python train.py --model="autoregressive pixel model" --levels_per_channel=8 --vocab_size=513 --layers=6 --activation="swiglu" --fused_qkv=false --layer_scale_init=0.01 --positions="learned" --tie_embeddings=false --init="trunc_normal_002" --optimizer="adamw" --lr=0.0029 --grad_clip=0.5 --batch_size=192 --epochs=10.2
Rows from block 3 of a small autoregressive pixel model, named by matrix and row number. Rows with one number belong to one neuron. Each number is 500 + 40 x the weight over its row's rms, rounded and kept within 0 to 999. All counts start at 0. Numbers have three digits each.
Before each neuron's rows are labels from the 100 images, of 14976, where the neuron reaches its largest size: "responds to" is what is common among them. Only what is clearly more common there than usual is listed. The data: small renderings of single solids in any pose.
# gate: MLP gate (model.blocks.3.mlp.gate.weight, 512x128), inputs 0-127
# fc1: MLP up (model.blocks.3.mlp.fc1.weight, 512x128), inputs 0-127
# fc2: MLP down (model.blocks.3.mlp.fc2.weight, 128x512, transposed), outputs 0-127

responds to: plain; light from: behind the camera; blue
gate.264:479496509534439499462540459488539545478513475492534496519507474513579492456477412488505516511506576492494562597468532429468500531501460456477579516466494454554503468413562434487493513480550443542477547487577541554448533492437509447522479555481434486517501526447518550482523423447507523588483511488519412493496502507554539463502487527517533536519532478497572448535490503454430500574523
fc1.264:520516465472514426489480493484494584489503442502543597511585417468564480472492462494525511501460596505448561593462459445498476484505456427568508571530551501526531480488525496463543485517513489485527497446411485515421521495533472472524508431474509467551544518521518511503540532501437499492487482549531510538458505526607569492548569452513533474557515502476480519489461454470458501544534
fc2.264:408508559494519451520431473445483504515518492399505462470550528549467488524431469524502484482490434469506489417587499551528441495456561480476588532466508445502497483483480505456508460490459513457506568442470517535490511577533516525478563532537584488466530522497571538478484452444432512504498510420418573481484432532481503503509510535479484525510552522520555529495450525528488537531562

responds to: orange
gate.473:429564536532528508423451493468463484510568470446454490464529523519446567522526487503485484478573516570468565473549610557540456363516532493493483482496509480532519509547470517576526482512520519420503503508514549474451488485537525478564540545499501475521506501502460521500541542492424464524456527502560467536519511459489577540478556493506523442547474449492550479495525473480527546482600
fc1.473:523445368427508414464440505543468551469473509535441576512465534497571536556465536533547562486545446483490542429513553408542516506458495493567496501505487562511479498447508503545477608574483506515537506521517498545489518523525556482507469501496509511487440495467471495488473476524455467465459554474552463488509517482464500463474438499480581508538460504511569502476523493558488485431547
fc2.473:551451494485497451445463490460454420501448476482472519508548573496515489505569614484478548554491558454493548465477549513396535511526493475514493474580557466476502556508516500433528533564456520472470491517524542528522521515486510509518468491461438485505503450508519483475500505505541478485422496475523488539530401487526465488475479516537463538500626486556508453545511484479492396539588

responds to: red; orange
gate.463:573468539506482452504490497475399513512490468466598532507468536506533489499404491480507468497508528516539558494498463454571521476466470467468468497509416531535553529476477645504434456475506491507499534485475545530508497479506467476577498522528450467506513479458537478564465506651494455451485545557483466474495480546491485501481511512460495500448554468471540492541444497520479568431523
fc1.463:453517515499552424500497502497541520521510421548540478474520503511504468531513415474506437450529468520487525424495446509487451522538508509519532487401431543527491516560531637513491470503491427515486481541567523503441486437528500466531530538528587469490570458502521500505511495444460448493473533506508582502515502477524554544476502465547396393507479515451520530494506472453503505497436
fc2.463:474508551530421513474514487522633515498476519485505536542453473470465527528514542503532486492504502495498485500586551509450494528472588549574529521488506498455518505532536455595458466518476472555529475496524439459497504499563490492493548535459559518459431470526576498530526581489484505642494497512572572529499484456492546471551554497524452452513498506457568532490497551516540509496449

responds to: pink; white
gate.290:548492535583385483462577488483497502555528510502487585536489514526537517501471409521503544490560563533431489544538494565482461495513461517482497526568512498444467409459469541516517518497483507487586486464450493443477465540542491490506475508472477459499469486528439508558447476591457494573565443520479494483497427498464474427521550461505505504442508490487512505589558509549473515484466
fc1.290:465454509543506523480450516488523481436461521473464467472475504458436522464489472522538515531486541492484491571482458420499443449496503551478551502423463520530446553470564513497555495456441484470506546476493459527501453443438513498467634462478538539564539532518484491492455483556470514481403512522560578510535469485561535558488485531484489481494497506552532460504511457392492418551542
fc2.290:523477528493499495452495501495542621506587519483489469475447535511508467401545519517506482507491487466488510420493502453503530490471413485464549572469526488495495491448509477437515515517512481481486457540485551510607539468512487579500453559530559481480504533528474547462510428480572542450488503596582490509503506428510458487489476489477461505454473462412542412533481486461569469474496

responds to: orange
gate.335:529459501465503474466466534485555563484485552499564447441530537439513457513576550527515574490518493543521514487501494535448495419545535522481441544498557499432529479554524501518556464565525486509513557490521556443483548486545527519491499471548478434414476399516455432500459465492458515436504464516519482529504530485600513508493498533526488422479458562490460493521472497500528433404447
fc1.335:498485504460531560460533516517523448513483478503529513486472460486491418480544477497460523521522508504532527501476525521512535510478463535511527492537535583517529549549485506509545510536487518515598455461521467547454464520360512478424590478500520524472503483544546551489501557524481445519512477640451547509445498522508504506535519441598434532478495555551502563493521442516531535468411
fc2.335:525517519568464433534524492453473582503515498484415565519509512518493534482431471491510480594510494566535511562468455498469509505506590444543461520503481423504482473479480522560470493475477529478462528456508489448517514469521503567637455455491474505511480531513425457483489492554513551432477526404486498423534471459539536487426481475482553470520532470431509479507512443480466448535516

responds to: cog
gate.398:504475531469506486427510573570520560530431464436519492571560521476581506520508549440510418519479537487497508415453541549467536553432516527522526522572486473453467515539497538468490559518513468473571461442465497537579469430526478511512481388518468521485515449488506532579514472461469474499512523488530532526505566526450472507510528550509525507454564473563496502540532445481526520536552
fc1.398:472418554531504424476502529578570493472485506501503451489520491512440506504471503482495529482505623530533495513575512479449493506513382535498446485397504519506434432541536513474535493505521489479454435542566511469493418487484513452499493567502466517468519470534495564472474500417449521506573461491591511481494557510483512561495519554461564535513445497455538508500533452473509496485464
fc2.398:530482496477508501495523432407517484567510494553489472464517523469510495450566481482436496492533465403524516474468558457478495511571503455530475486553478511569533487506518498461553520553493493400543517583503501473466507513539547523450453532506526498518512529520431474366465467448574467492478509494450481586476406494562468553494485495497440564514521510543480465431473527492527464455479

responds to: orange
gate.313:544454576520527592456485491494525512440482489489414519489419496506466539531432406491482510506581557538494500519444575534538457431528491526497464531502464455522434521488537494508548569507481476513533519490521541610539521438525464468481537568509534518516474397538477497512557491520499486533496452474503492484517530482466556492439483525517415391492537479566470499482479463510510492521481
fc1.313:515540527477451525530516459498436508489490512593550490497578523500543475530524437513469452546501470505494510542450475486485466457501524491432414549484516463483486511474445518527552494489493463502596570492471502453539380536456509543508556503493563493473533517459503497524529475538541588513500572519509527470502448500602486443487462562618452473527514538463506458489579502495500536494455
fc2.313:535569521517558489518545493482593529457500537510483461557566494501489473474444438537484481483473540490483514486529523479574443491449500482450430482537501483466471463483564463503499490477492481547490531514467519494475536438441457530485424536496424511498464559509485555541515502461473494480583531550578485451479586507519545397492463512603565563429507514506490505439478458516459553450477

responds to: plain
gate.25:532481526510547467542485514505475562529478492426531443500547508537546478515517548430605538502494548568483539485469477532518466510492435573475579512493486502467465489488507507440502451623545448476479560419430466490493473519463504543567514524554481508432478496452556559551481500461480531478463514575490542533436525502477515463557571472489501503475481446518509467558437471479430489509498
fc1.25:495461508496524528519526554403466497541489516526472374448523514518484527533443462508577533547506448442489530529455504462576479525500558512448519450539477539500557441471520546460478508488510483455533599464502483473505490574482521499501418473542577509494478482511488415492492466522450479551499515510534538504544436519508445497477535456532447529507625503490457452475441439480538485466499
fc2.25:503517545517456534509484510478506510508517459571510542523515509521498457490462535503494573470524455493508492501472498495438436443634549527500500546546487475453560474580514532512521508498565505568589484545563530502514545517593516525606495457545504481510500534485483479506510553545482533433481547555444565490437460498450471567513560519488452546494566495497415533471560484513537485450482

responds to: pink; red
gate.377:455519507466489508525481503516508556560448572504480585494546512528495508455562633509550499497440523550447517458496413449515510457530536532483539530454502385499489480534518553511458513481464394483507564518541528501498515508515484510497508516514491497504461368482496508539485454405515512489482477496500487569479436481555509545475482514533507460544418519500466527500496472433522547471548
fc1.377:485467573461492497485522486491492546513489541345423497456449501563475550505535440510449488472509513510520518552596497572480505471547521549498435544498488505483496479483446529462594528518491538520520469537418496539514442458480416475533529500481489499504509458464531519532490476489476554466543575513482503474486493506582546484444520473403504473507486520487501448473494485504479558559397
fc2.377:469486492514508563596473510545523531531523546533506494468533537525484497464500572484446494464498525470362533472516376412469560495489485523474511527468501438438465495596561517495454525462484438487486515525508504510481549507512464455443525488526504510569485491493480501544513513427499495502505487543532551462476458468559515493509464486479480511513396531447502511480440513475458517537374

responds to: cog; star block
gate.95:524432457531436490491509488523520458527554481516541498493514476525558502445442604474491467498466598593485528475461497505450539497507465538406470488445513482464457493491464470443547490495527485503485518458551505544584487492506471510515487468497432475484447536487466593593483513447519474463463531475517528520514490516519481471497479460470498576520508465541524452610411485444429437493480
fc1.95:530410464553474515487494531441574517507504498540467475482506468498485508509443620488456500499539617507500520425455511468340520504437461504522516477460480487441489454498510495389486516538534481433513447533508513526534507460491501535480463496471509529508488501557489522567536502513502465470514449498527558526510519519475437524521519437538532566463440478563525464567536490455501472510481
fc2.95:458491516514561493459549521502476546533415539523524424521545493509459471599554445516495504450518412460523457466542457530439463490526504464577472455528520496488478451522516562469488521516467503484497464557463561568480457535534475496495538486477482519521490488521437511485463441580467507516556448515525564502456519495467430527520530536492441470437500541560505489388541498593542458542522

responds to: orange
gate.158:515532528518503496443489466523523506434552481500466533442508521492415473511509476421456516529504577518458518509493562492425453481441490465475483453527493445472510476412479534537522504519501466463545523515510493443579488518514456533481487563499466485543526526519513556480549523555524476436474502558416493543509525503536533511498488509686455474493536496466569516493508514534600510439507
fc1.158:505544515443503457498502568530528535514518527622471505497586497504476478496534453509505508541515471595470506509486573529570466480440493506503478552446497479451487460514581473490492501501509578499504527525480524469534444517494431582539485575501502484547505514488469558459455536506518527537412533499544476490504523557490485388486457498620438525540527465512552498478495431506494493431491
fc2.158:446467501409465492547458494524437563479487468444469525497566433544461544490365442488502484482479507491561468459523478491496481513551491492442494507451478596550521496557510502502574483497548524533537438474390492534535514450511479491499522479474526484511494473500466453525553454502513524509519534511501570454528553564413535498552499511501526500532557499503565429482509562522526591493495

responds to: red
gate.326:527625604489539422442490499457500514483514513476560428502488521489476410521559545521491543444466518537594427485464529442533501511479494536497500447485499493500524459515505503518512490503538513516511534522551459498613551520468525532505474438533487536503515512547473504495481478473513512493497496526491493558487558516598519458524487496424517519512542507500454500459636522484534550435555
fc1.326:561588449488504450539431472497545458452519461567508482508515474494432476488440532504478438470520548484480506473496589500582505441495476525540476438457488512547485541534489511481412549507528552438481490454540546523522466541492485471480525587470536484488545566503508462490494557513520551429503535489478510580521510486543524482490522431524513512501401462461514533494519534604471431556463
fc2.326:471536490457536448467512478546505527436520475560555485478561449501489411498538467548475515563451487530521483549505462521496478509426505483465520419479539493550523511524483512527493454417547513572494493567451450516566557486437498505485485516510495500516495506560482480637508447497437493531482459523513508491480544516528535482570455465430479488499502487496554563509522571450580600459522

responds to: pink
gate.339:486530506549471528536573504451546518566484494511507500616428498462448471458459477503504445527481532495485527488426557551526563556511426522420503500506563555512545511454506533561482495444485498516525520486425452509610520495493507490524506544495464531530583473536537605487493465474530496519484491488508430500499449499532489529511518477457521442414487471532502540501546559476475474429573
fc1.339:538483493499566450541482469453501472545521529476492519497494452518453492489509466434475558406524430529465479465482509541534465457572537495536566467484497500482504464451466513419468487528476487454481487508559473540526546456542467541481500421473481493464539436511513457526328509520524491434527462498515525489479533502497459446517477571518562521506439493490485440535517487421556538446574
fc2.339:427494527488458542512521506519519534500504435552489436521459557584495486460557498538437496528550538506513507486520545406487554570511492491496473487531471525518482479480550508547471547486473497490458548492442466452550459543449500470491474502481537451475532606508529609473554505479513546564488554485498451488533446496540555516538519548488541469396568542533545501513568479544421484542471

responds to: metallic; green
gate.86:491535554474523539414518510498468482448479515449492436461490527488476551465553527519449481492569491415479501528425504488513412483502491534586535508571516494396518487563449533499523504428527546511484504541460476535441486516521544437499477547479489558528502523539516426539525493491508533518490603541517475435489507512435463529467481504418496518495505500557570534515410543497538458503434
fc1.86:572502461597494456402538566487500526446481430562515606474543494484512492523498457520489553517523590560507503493482527495472482576500479491518518477478460533497485504536480481506496645414499528538462459499446459511419470476497427479506435518505499433514497534501493494512502513511450504549497467464495455539515509492446506438491538487524520440483493487557419489466454576468518534490484
fc2.86:488480510449509556522446456513514450503509529451492393440501508521517472484482530537427487509454440419519494491654531484487468424488470494512495543508437466477534544473485477497447556558525547445527531552498537483578455534431459517523464497535478425523487468417537500475529494477495539523439470504470586531513471507474537530505452517448488549513532501454569441527509444541497507514495

responds to: red
gate.415:476523497451477567512477500506468484596506479544487598532534539482514513431537485490530520453481490553460483490424416525428421471524574527511441470486481464496543513537490522493541528469560503503529438453506553546521495499458489507491442463487442510537501516500496520453540570585455483420500542482494542415513496488454575485500497504537542482502514547462429500485531501510408388498513
fc1.415:485528483524424492561498559434529538455470479556464457554534555490520555483503442525537470493501609524477485519484540482453488527531587469453451537529489489476554483524560487504473469466535555484563451503524486501498526476508414499479547484504489496546502526521521578473497507546606515452422533516432572479514481451490467521509534488506490521527600574492523495450557511506410442531526
fc2.415:493423510512442516488457529481500516422501470454476462497452432511476476488457514477519467506474484558456514487539538499513489508476486447503502504450502542500512525471504450558532515536501509492500571548464441498457508543588495585502567537476535529473526517434516440500492479402502577505490518483561470464439497488590430466464424481477459587481493485506518431521435504465554616567480

responds to: plain; dome
gate.141:545496486487560547470520545488417463508486575498479564569471502461482519508507510426492546489412516502500497525552480497527509506496539497463545569487618478516558451465475475424538532507559488536521552478453466500561528526430476499455542470415409462473414508538519472563480535484497588538575469463479463529531490536501560509572495536490496481508516561504480470550513486514459523495468
fc1.141:446572523506495490493531582532537452507539498531447580496473441555467494461511522578474498488546491464478422497520522559509504504566501488524522467445614443503473498488478445509484516530481576576475483471548485478505545482508493418470493529550525487473502514532510524483579544500499630491475527485485473476417539453476565511588457446534527478477432449491469535507526531484479523504448
fc2.141:510579458539417534509477399482541533452540574455522492432480509445432522519549517454471529459462543457495522500521549508476572577517507537497502508506479440449535508507508500522472496537523434519538458449542450398440531489478509481486512564499502495467495476494566448423470533506480519523513505430562498518537488522544458456525524484509558464534566498467552508396489461508539531553448

responds to: pink
gate.183:497545416558467569535499494529485501484552551498484430473500500487479501538474489542422514498499471407536519545486539512517426437526490586536500538494534443520442468489482538466404499462471506470559475509504542511476513502500527512484460488543458497530489474541511476549508444502566512531338548459543535466528490486523507480500489496448534476467476525594435567442511512488569494539453
fc1.183:389523557518512576453468515522488534473501486472488493511473509495509546519524446489503454463509504442531503508496545515434485494499484554483450536415509505505506448537440507549496489513520487446476530502521462499554491548509497523499517463547499509489491500496529564374490472480455510479501672466518463551530500495433565360522505544463480492465450469570528493527466558510504526518537
fc2.183:593491498516465485519504509458518439499501534445490535514458462538519585496468549540440438489450466455488480518515509483504466445505524603502575504523484457500491530463561446461539472547460513559558486494488544534430492502497449418487499528523511484549476541449452450659528495481544471531507555562433492554513508500475398497477502491495543471521483496450441493506519492483496457473544

responds to: metallic
gate.363:483535482526457481442458517513526569574468510484489531490579470509549496440530549547491516498483453519461499544503482531558452577551524522555561559470499523433533496554526486458524469445563514511546527474555555555405469506491461466526469576493479484376434507541472520521490514451473522512536512503475454532493501471488575541469536471471469532507483519553493568450488458532473447597465
fc1.363:499521497509563498440449535439541487465544474523500453483473500490492521453478476510500439452547494474511527481463531524555551582503423510590480519480491482460464494497519503499467607475487463521538515420456514528436471457520438513514409466519504471511540478491401429496428536460440470532442543483594479553505495466563514523497493518511448435575505501543512468513445476506575548531492
fc2.363:482474511443490542516568481493479569493527442482536493484409503539449475498493470513542606543500553486503516476505480517456579477454483488479470431519510454580459533493451586532444506519367491505468558482477406439552547531511538522486602477481509477510478542437499533497509482535469496519549495498448484467488465486467438490474518509486574484495483524478420440509511492509533534452551

responds to: plain; red
gate.196:581548448435524511518505403542455481515448452452517530542458449497615514498519541477497514503517462523496496490458502525452458491484585474442510498549548520540405458537463493529498472514555593526501531439473547537469511498491491554483520560503467501527486493478495474565455515494486489504583486539472521488496503519563526505533505558492485483569520496481568525598389523528482444455524
fc1.196:497543500483531536562472505466474529475499468496482502576547467516481514453433529492494513547478533469452517502475466479551522497512523508564471469524513548515523639462553442512464513476497527507496494503458535515500580496485389454477477455506476476524542453504515539494506474420395499504503489550474468506544450548525364517514528494531537537539601508464576564542452501454537506463522
fc2.196:505540475522464533488486481460433555493523515528528533496417491575517433523501536533521576524515490497473513468531445476575515524587443503505418467505489502454548586569519478528541500533521525516541493531495474511574536569524512503533429582447431520516462532523559485482446507529457468525512485537493550540460453506475493528526454475507514580467446503535475494377567445528499518462532

responds to: black
gate.96:550456484522502555502475486501459478478542477508571463439482510408479538500553480431535499460483458528444525537532556456521424514481524553456521475490391483523477521464471537481480452451512487469477539492556606450480484451478463493537516447548501474488499546419474482517506463504519470509481535476507436479494526588593537514451491520524439488563450474471419516582430499444506530514479
fc1.96:510537532455515457522492528387480517463514494511435540532471469581443473511487477572442471557562516519532474527490501503567551425565524528465464497413555509464473570452526489480517492568504545536532488420555492472527588521502464426479476456452488534472497480512497520489572498547514533524490486510484480502513530411517538511524522486560515449476486576548433512528563535517461475447444
fc2.96:518478472482580497542523436500460488508540431481518476480505525510473557511500527497490458534501492567485523555526490435553517381467503516451430487477483526519457511494562506514529464523480574445470504543544531515422466460513502522453434454435477506500516478513478483488498469451512449570504465517427394552536509513484526469545496511500453500577502543449540508618439576449493519440512

responds to: plain
gate.378:465529525523440514542567538526468513510480511525526591539476541500495489475489507461509546447497617509544503497485503479549553554561439519423522507504499482493633549540557524493438509526547469499472575442512532507563505600463481471533486534466487475535510502457545551548453469557487489438510538535506566502519525495496581527513520532512505432428501494491500488463518451459407505512494
fc1.378:517581505483493540570532526417469447597466488443500502424423512531427523513555521469519469530491523551448503523529542457465436514443517515491451534493513487525445493531502523514544436516518580506511485471635498487424552480469498576502523501492496532462562578497540477485508512492534487521462494548508482543502511548511487471497518515524447501585497468536490512573460538507421548542542
fc2.378:447545528511486456494518536518388468501477544441471590524525563439476525527491476452557508488463540545463470466511524493524471514480447495461451481498507526478551533538464570482501506547530487507595506439518494561552565585518502497474472522498479492509478479499546505515537550590485508483547481495515506477515514532533600561504501510481494536431520475440485490522488438480355508587489

responds to: orange
gate.223:478550570565463509492542491531460537552506500555494476430471490533535521540529392511494534514458484550536514499484491490503447488529569570433471473627529482521560367451504494531529572536516544488539499550544462413531473526558509532571485458509523499517487530459514479510481498547437520510493495500526541510485446503506438493489462463560530455479519524494455517510547445551479455443486
fc1.223:548450450483543521486451377495441465503503540552498503588467502468518521464463518501477535507496514443433519517473441540573477428517522440495482503569526544471517512584502509478475464515547491483562488496485543538494496564483489571509548475508503448517483466549529476448485472561537509525458532541497487538535450496565516584513364483502502492490499510545485475498445557531436492496593
fc2.223:523567550508477536507500539496531482488521485442483510446499472479563546537576388464510467483486520503547473491488487529499506525510571525433461543553560445611394437512502548488530517521474527403491593496443502505510500585510511494536515520562547449525532501533488546523480479497418443564490555489547560526470487497523478552514515523510472471571445441476515485496480515541514521527517

responds to: pink
gate.472:478534538500464540405452459509464497481445515465515470474457530489460501440575537522496490477491506497529504513389455471505460657529532504509517550507502571467546505542526543521548541493464445524485540515469482399474520553516520399492451555527498454563464516497504466489543505496420485497515555485497413461530498485494503498511519503469483441508427509515463474550469554511512425465478
fc1.472:518568519508482544520516473507487509553434422508466503522504556479508507498420499483505572462529425526492530509422447529498557544543463554525496503563545388453547419530448517537494563469527524514454532562460509480489437533503465514486435497462478542483473491496484579433504493485502507546577472491543451414456467518479543526447492473458556531500411524552479499454482445487522506462503
fc2.472:451496494527523570491473489539441512487526494424477463444485533512544455509540498504454491501439637415516495546488475510476471528474579535567476520477457507483503505476438500552465481496505485529533468493505519458468555488569620387465498553520488516480483509489475523513577544496489498446505468557393487558509529528488505514516518524506460530501480556524590444512443455507542463495478

responds to: plain; yellow
gate.142:508508440451408568482546512531474496535538554535503551530409499478483534455526541509468515450459543543498448484533551542508533555563456521484467494525587477532455507485494424454558515502564501492518527423484521500529514589519478506543430510573423470441485515475530536532480508499479527529545481458491486475458498535487524463522534521525567442411493421556484507495499438486423519442506
fc1.142:559496392499426521486449439416510540487482545563460483490439496474498541560480454477471500522501516470466450473535511462493576535538523477537463497500559491472586508517508479484513435458499482475560520515485450483501525516523479491477500539456507477538465483549563477454513514531518486504496352475572496505491488520516451442560598477553539425462555500492514448482504478519500472580439
fc2.142:502504509490449489542380425441559489476433564461526437438513479535508520547526488444515545503487485499451510564499554510451535511550515534526465486548486463497541467515505538522470498496505471485524498495575459495402523542462524575526554534523528501542507480523501443461511544542488497550454494438570542513467507505563434413473534518545502452492525456500597459511507509522529496612478

responds to: pink
gate.16:519480619517539497498516483514518484538453556515485567486457518476414488470491496534507519514465533494473413463490517459560485505521526556541603591532490462529430504538403520471509521480504527481515448472461525560560517483510474514473487486474507500544510490520464494432453490570494467553588497472426502585528504529412527400470463515444538461514451481490474462557496473512505503517524
fc1.16:527477479554529463504542454529477489503529505497525533502490464505552459563419396532435504498497517500431482478525513564538446442509383569531492453536504496500517477516491446482504468499485481500575479506449559531495463493524492561518513570518499554487483497476560536507491417451494499615507389490513482490484455493421516459474473488534524489507542540576448545434474559522536548491501
fc2.16:510431576517459517519513451453463483482604577480510523482395473493511471475537509512442478528540464472479487515517569494468500420480443491502565549455550468540509521493536477453527512458471497488509545499455494535517525463495565475472495528515484451559498505508564509537524476427509498566459543510486446589431490528432483546477500461444553473547462603518441534434457511449490459520520

responds to: black
gate.506:542526477494469521508533435531473433558467523491527512437418491451499471525454514504477552484461566492510540478513478471511519535487446512504503547531522447509440541517489478473512519540485507562453624447495544524514573511524531492523458425488504462476458489487451532600483500480542460462515495451525511525548525543518430443450433468545535451633537548541505507577518518492525458459456
fc1.506:512492530517467466469497487529514559518509454562516483503520506441510517475502527472489554507439427565528506535565572464475548457495497429558492519458500509441507543552524595526516472459454577436582447474517487499499529494581496541481572489421463507507452473488567457507509481516539415522507552471460513467553412532409513513481507527527462498492511519466555516440482497451558547562531
fc2.506:511448527487494527488528532495575498476482518467496506527471507445522449533570457558491481550488477572570504439571452466523472468451504482543516533542484469434536486482462529477509464484531497548511477520513492495483480514582576498537392517457477518495494513473465533466489493612467484478462502535505545557488539429493409483495586466469453491419529520506436487487555395529492409498488

responds to: orange
gate.0:543538536463512461431567534479543518501516551509490436426497520500482467528514595493536533494490494527466507423482481579543498418514517510484497520558545482412548493619552487555500494575565470567561530503533536471540476453515515542503457466486522490471440486502494427504484517477462500427556491543482530549485533469528468505522454473495456466483445496469439507470458442440528473429458
fc1.0:535483502506493501391432462474477520485381525492556487442548485440483455516528502444486537469498518449498528460592500451486511472517423526519499536498552538493504550493526454445524517580526430475507543476565499476524564534561482510520523432540573437421453508472419494539486462490445464528537488530522517517508543489563504503527527514510435480550522532582532518513518506444508480462556
fc2.0:486514546499416487517481500516524443486542436527461584554474518486515468439426415492484466504566544585552511539471553561535500502552536472546507528519527535503510502490397539554456535520541515482483454510473462564518495522529533487462571518485423484539530469560549527488555545472431486487450514535506472533518491495510497477452505514531479554475526468506463495507498508593430414588541

responds to: red
gate.14:521508515558522490540489431477500550484516536469561442528548448499563439436565461498501485491510564568492529538524503526459549579488388467524502455477527545489435473502439489462489503519515463490450541401479536507452414433481496555499493479495478446543545558508475545520475507541516488510530444514506440563479503466497503532494532474431504462509475504508544460490465439465374503543466
fc1.14:511518602435490495546448469506434507536473512563528490436462489510528542445545545519467494447486482482484493549538499549475445428515504533513479434391471523512522443512471494481465517441469553545566476475483482529511462475516449493531449447496507564480489557506545481552481534545467460433541467406460481499495489528453471464566564460441487524482465527419540480533528537544536462424472
fc2.14:542556511533425482516501481492499540495451479504441497522497422477553507486518552420538506492501577527492511482520472555480574477534447447477440455481509519526510420504514518521436557493481501564485509457421447507501494429442509521478460560503420525610475476446496465494511537512522532547485500503502516409484568490508498481446558524506527547555469519547521437603442555513465500470536

responds to: metallic; sphere
gate.508:457454490491504507481463493496428528492490554432507493576447520460526501444536562467516448497454467496506502482534472540562519536538579525558491505463513490479493512557530472569454437521576499428477520487539617538496569476486528599499601543485484491477494478504486527487466519541512503581402483473454534489503466536484508466500499532484412455455537489503616477481517508530512493487475
fc1.508:445481534540430416458477521520516544539507548463474486523428537474488519445494409516471459537499474497419486471534404512444431499543544550478495501421495480456428471601545482511500426515441557528427480485568525486527548459493589488486530554497537494468510487553470479540540501508494509483444489472498475505540507475496472487494541480496481514454568511516537514483630522472525483502505
fc2.508:507548533586534465491489492575515433500507469512516486433480477483482514521457417528429457523513483518462511581595514485482440483499572549559532463414487469523451530504482495501469432493508593511483483477591549465490515457547524416545565509519523440465498565491552494577535463444530462516474509527523485480473504500461546559494498544494440489490474508567498601493496515485538479495518

responds to: plain; green; brown
gate.167:469477472523516507514503490494403505394505482553595483513524478472507473536443435478459452543469454530529556498504432451535518446451492539458526480472448495469522480514609568457544430504499457547511595472504468544524528565489521533507495498436447506480466466516461504515453499445499410514544554537495507534605513471485566495435492501476499459553490561488504564524488517499496504484466
fc1.167:465537502504513508478479525469519397442511550448452552390496501425425543519511494510518504463458483497502479514523525503550519555532537506510514563532534489529545520409493551499487559565487539565441454455555448386482496476495473512461543498457517480493500479523565476473566492450486530503479521453541493533522497530564557463536404478511534451507514501529528552485485571423497505543442
fc2.167:529496493524493530551492471500507587535478499554542507614493578509541456572523471450521539490543541480527510485533469463491515461477483536533470506416515499410477475530501490497497451462518512482467531467453522539549445497456521467563537484471415479467502460490510518558516560560576475507522514522456451482553507431443436517534584500426479561537539614459541507503465512521514518466457

responds to: orange; red
gate.185:498522512495510462468510511495550525487470474556544524485504463479497457517498501479560619453457495540425535454532544519540497499534473550455397483488523401468497504533536410509547519576500528531468480483560499517429417477549500459515488389492520523477556475519519461502515444511527479504565443507562474472510532483491500573435526547524478451499565523545480470488456441452469531439466
fc1.185:489505441460500450460470587492510467520549475537513558506542403491596505495501555495579534495513501556505531483524419466538545525406494466500520452508488567441493495462530481476448488473537540527505468424461477540460543443546531489499481494471555559494479556488493505439543582550565510485543414489487488458519516513539422524448415498544495509506503557427502524519505535481453489517531
fc2.185:521479540475562569530609461471512536563501514448466528562483372550485474444493464464504487550494480508542480525427493504420437513464476508533532544567526499484492551567518490449584515470490463480507524505497454552574534498510510454482553557456486468480506494554553530489412498520490504525514509492469514513400488471493521415436498500534535498429481502477548526533494564512514454493478